A small text-conditioned image flow-matching model, trained from scratch: layers 14, trained on cartoon faces.
Rows from block 11 of the denoiser of a small text-conditioned image flow-matching model, named by matrix and row number. Rows with one number within an expert belong to one neuron, the router's apart. Each number is 128 + 32 x the weight over its row's rms, rounded and kept within 0 to 255. All counts start at 0. Numbers have three digits each.
Before each expert's rows are labels from the 100 images, of 14976 (inputs lightly noised), where the router gives the expert most weight on average: "responds to" is what is common among them; "lies over" is the class under the peak. Only what is clearly more common there than usual is listed. The data: cartoon faces. In brackets: how many of the 100, against the usual share in percent.
# router: router (model.blocks.11.mlp.router.weight, 16x192, trained with AdamW), inputs 96-191
# up: expert up (model.blocks.11.mlp.up, 16x96x192), inputs 96-191
# down: expert down (model.blocks.11.mlp.down, 16x192x96, transposed), outputs 96-191

# expert 8
responds to: purple face (45 vs 13.9); blue hair (36 vs 6.1); purple hair (31 vs 6.1)
lies over: clothes (50 vs 6.8); hair (40 vs 9.6)
router.8:177113114079097106100130056135164126063089114119123171146113109082095107140201089169191091169083100119135144122156106078123083029131144074092149130145150117096181112124099146119162130098132119074134092157090118136165102139144118128142106124178174105067160153155080145146122151159114086102
up.0:157140140138099116152089142174127108143094122149117071202134157150171196173157123113140154122147141167091136138125104158170118088053113158125093108151126226125157096135068117101149106184139139113111121091106137155105080142174139110143153109144156041167137069107103135085125181127093060160
down.0:141114125116145152136153138112127167080136141119132093115114116162168138177119123138141144095150073096096087181173147110150119156160153112107127096169132144113137138125127198164129122125118119090083130026120140134130187092118130174096105130136152028159113168154178179159014154199049123190
up.1:085103142199150144079141103126110071119135157092107138125132157039153162160129109111128116138091115160106102108080103147173104179092111078091163113127135120115153097122113159152115083124241101109103138145104132103153194098135095146140142080114214150107101151150141176151127128176093113108
down.1:096149128194105141110092119098177120108135120116195126118106135149090156133114096149143096143142176143108119159072143114111116121118116110150095138139132129162092140119154098112110140148090127137121157076142174144109076127141183144101168170108109178141188159172124154187102121166087125101

# expert 5
responds to: orange face (64 vs 14.2); glasses (48 vs 16.7)
lies over: skin (48 vs 16.3)
router.5:110131151146170092148193114127124139204105125167130116143136115113177102147098065107165118086094126094108107076058120149184154173123115145129106112200187102179095123121162186121111167166086130124132125160204071126162157109117164125150154170177114133122121132099156164132163106096167127139
up.0:194122126111113143123147094122171112132146105071127218042136108085118102133129157089199129079084151147122133099091121085187095098117104100117093098125105179123169100169133142131098130125104155162171147186195090134134166107140150143141175148150170109091156098089149123157110145177080081121
down.0:142141159104139113153149118112122119123107156141133159196135094099139100157124115085056108111170126159155160051133123085131146118090117131110143115111154134110080143160187148132174113106123134122137114088162159147103145112135170108089091218121114087037070137069117109121089144158156086140
up.1:120151165114131110094149143101133147119149140163111129124113166125134060156072107049185157108154080113082157104150201111143142167127128102144189136151174127161127123095109131164076128087140101084182139213157155126132168075165149116170168125100120061096103024186121082098095142191111112175
down.1:096098120173137140068118160102120157155137126118161121106095174148173131084114134099063105147085134117127144111108151072147141093182105157139120067175144161134139119130115152151191207164116105123144172107117099142109155135223114129115178130163139107138095205112068097156116163177110110108

# expert 3
responds to: long hair (35 vs 14.3)
lies over: backdrop (97 vs 62.8)
router.3:126122148131156161130127100134101136111150149119157180167145149151109117094171126102115149146161091069108176137113145177115156104123145055107122114169128112125108114190095116099104072138122144138135149136127118195088102062132135179110101109110101165102110140098091195061129164103129131129
up.0:109104128077120152167057101120117102160150125132133128102100142096144146210195111115159073081176106143151122106131131145140139147150121106085107195120157131166131120098092155093145110181089098111115181135156056147104123082128107131135111086102129142125095203049110106157130088170075113111
down.0:153087137115156168109118181089066182140099128112155068115181214137133174131146131120194124129119108092115143134085145162134096092123128107124132093158153172195100141131131186122115126158119084149131139138104100164153175162111127144135106136197119117147100226088069106181145159111108083117
up.1:114099181124141122155073159121107211141127108123170118124110107129122104119118205094092091076201145121190122131150088116112207147127102135084166102133110120148177156095112133144138143139101158194173165090095130180138124198090136167095110161107055146100182140100156103098104117146116156158
down.1:129079149140133188116076134156119182176121159113166160145165146073111134092127187077138063072132161061123168123095083183154087150161133116098104134053118098125177098125135115095173172076140154099147106158126139101142174143085145150148119122165156102154118148109078090102078090070087121201

# expert 13
responds to: purple face (48 vs 13.9); blue face (45 vs 14.5)
lies over: skin (82 vs 16.3)
router.13:130131148099179140129120174196098185133125126108085106126096161182145079100112085163082165107086103104164160114147124119173130138106131174114161114131083166118122072157126172127081111138104092097100087105180165125120128155159141157134133205140156095110172121178093093073131120152165172192
up.0:119120177131164128082173119088102136119116163132115131142148087102126148163072100149106100033093060097091146157201197151118129090150067136138129114174127167129129142180145116103144099102173142039147102157132124110173109064147180095120154132155085133125160155150175061121147143146119139058
down.0:134152129076139147138102125157152158071131135123134119100176162132132117115159088136109126152125204091144126165134168092083171121183073131109173103147101184099137091091122089141094098080133077119125117107119139101182136145149123157161141088142102138144129133182153127179166081083159130167
up.1:155140147133114162185104156130151097119154135059150163113072120097211092123181069164118059100156144136105191144193161159108105138146099126117153115156140180144100157175161145135104180088180140078121121141121134160119136129166107126128134166134064120129105083146146124103104146120163193178
down.1:064080159110170177116096128130116079175107120157070100087151140141116133140067103114106153162133130074056078102150108163123156094122141138086168062069146084170134131145141118099100114179165049119125116137056148084180154093124093172117149072198114182162122149143131127116127141119161094134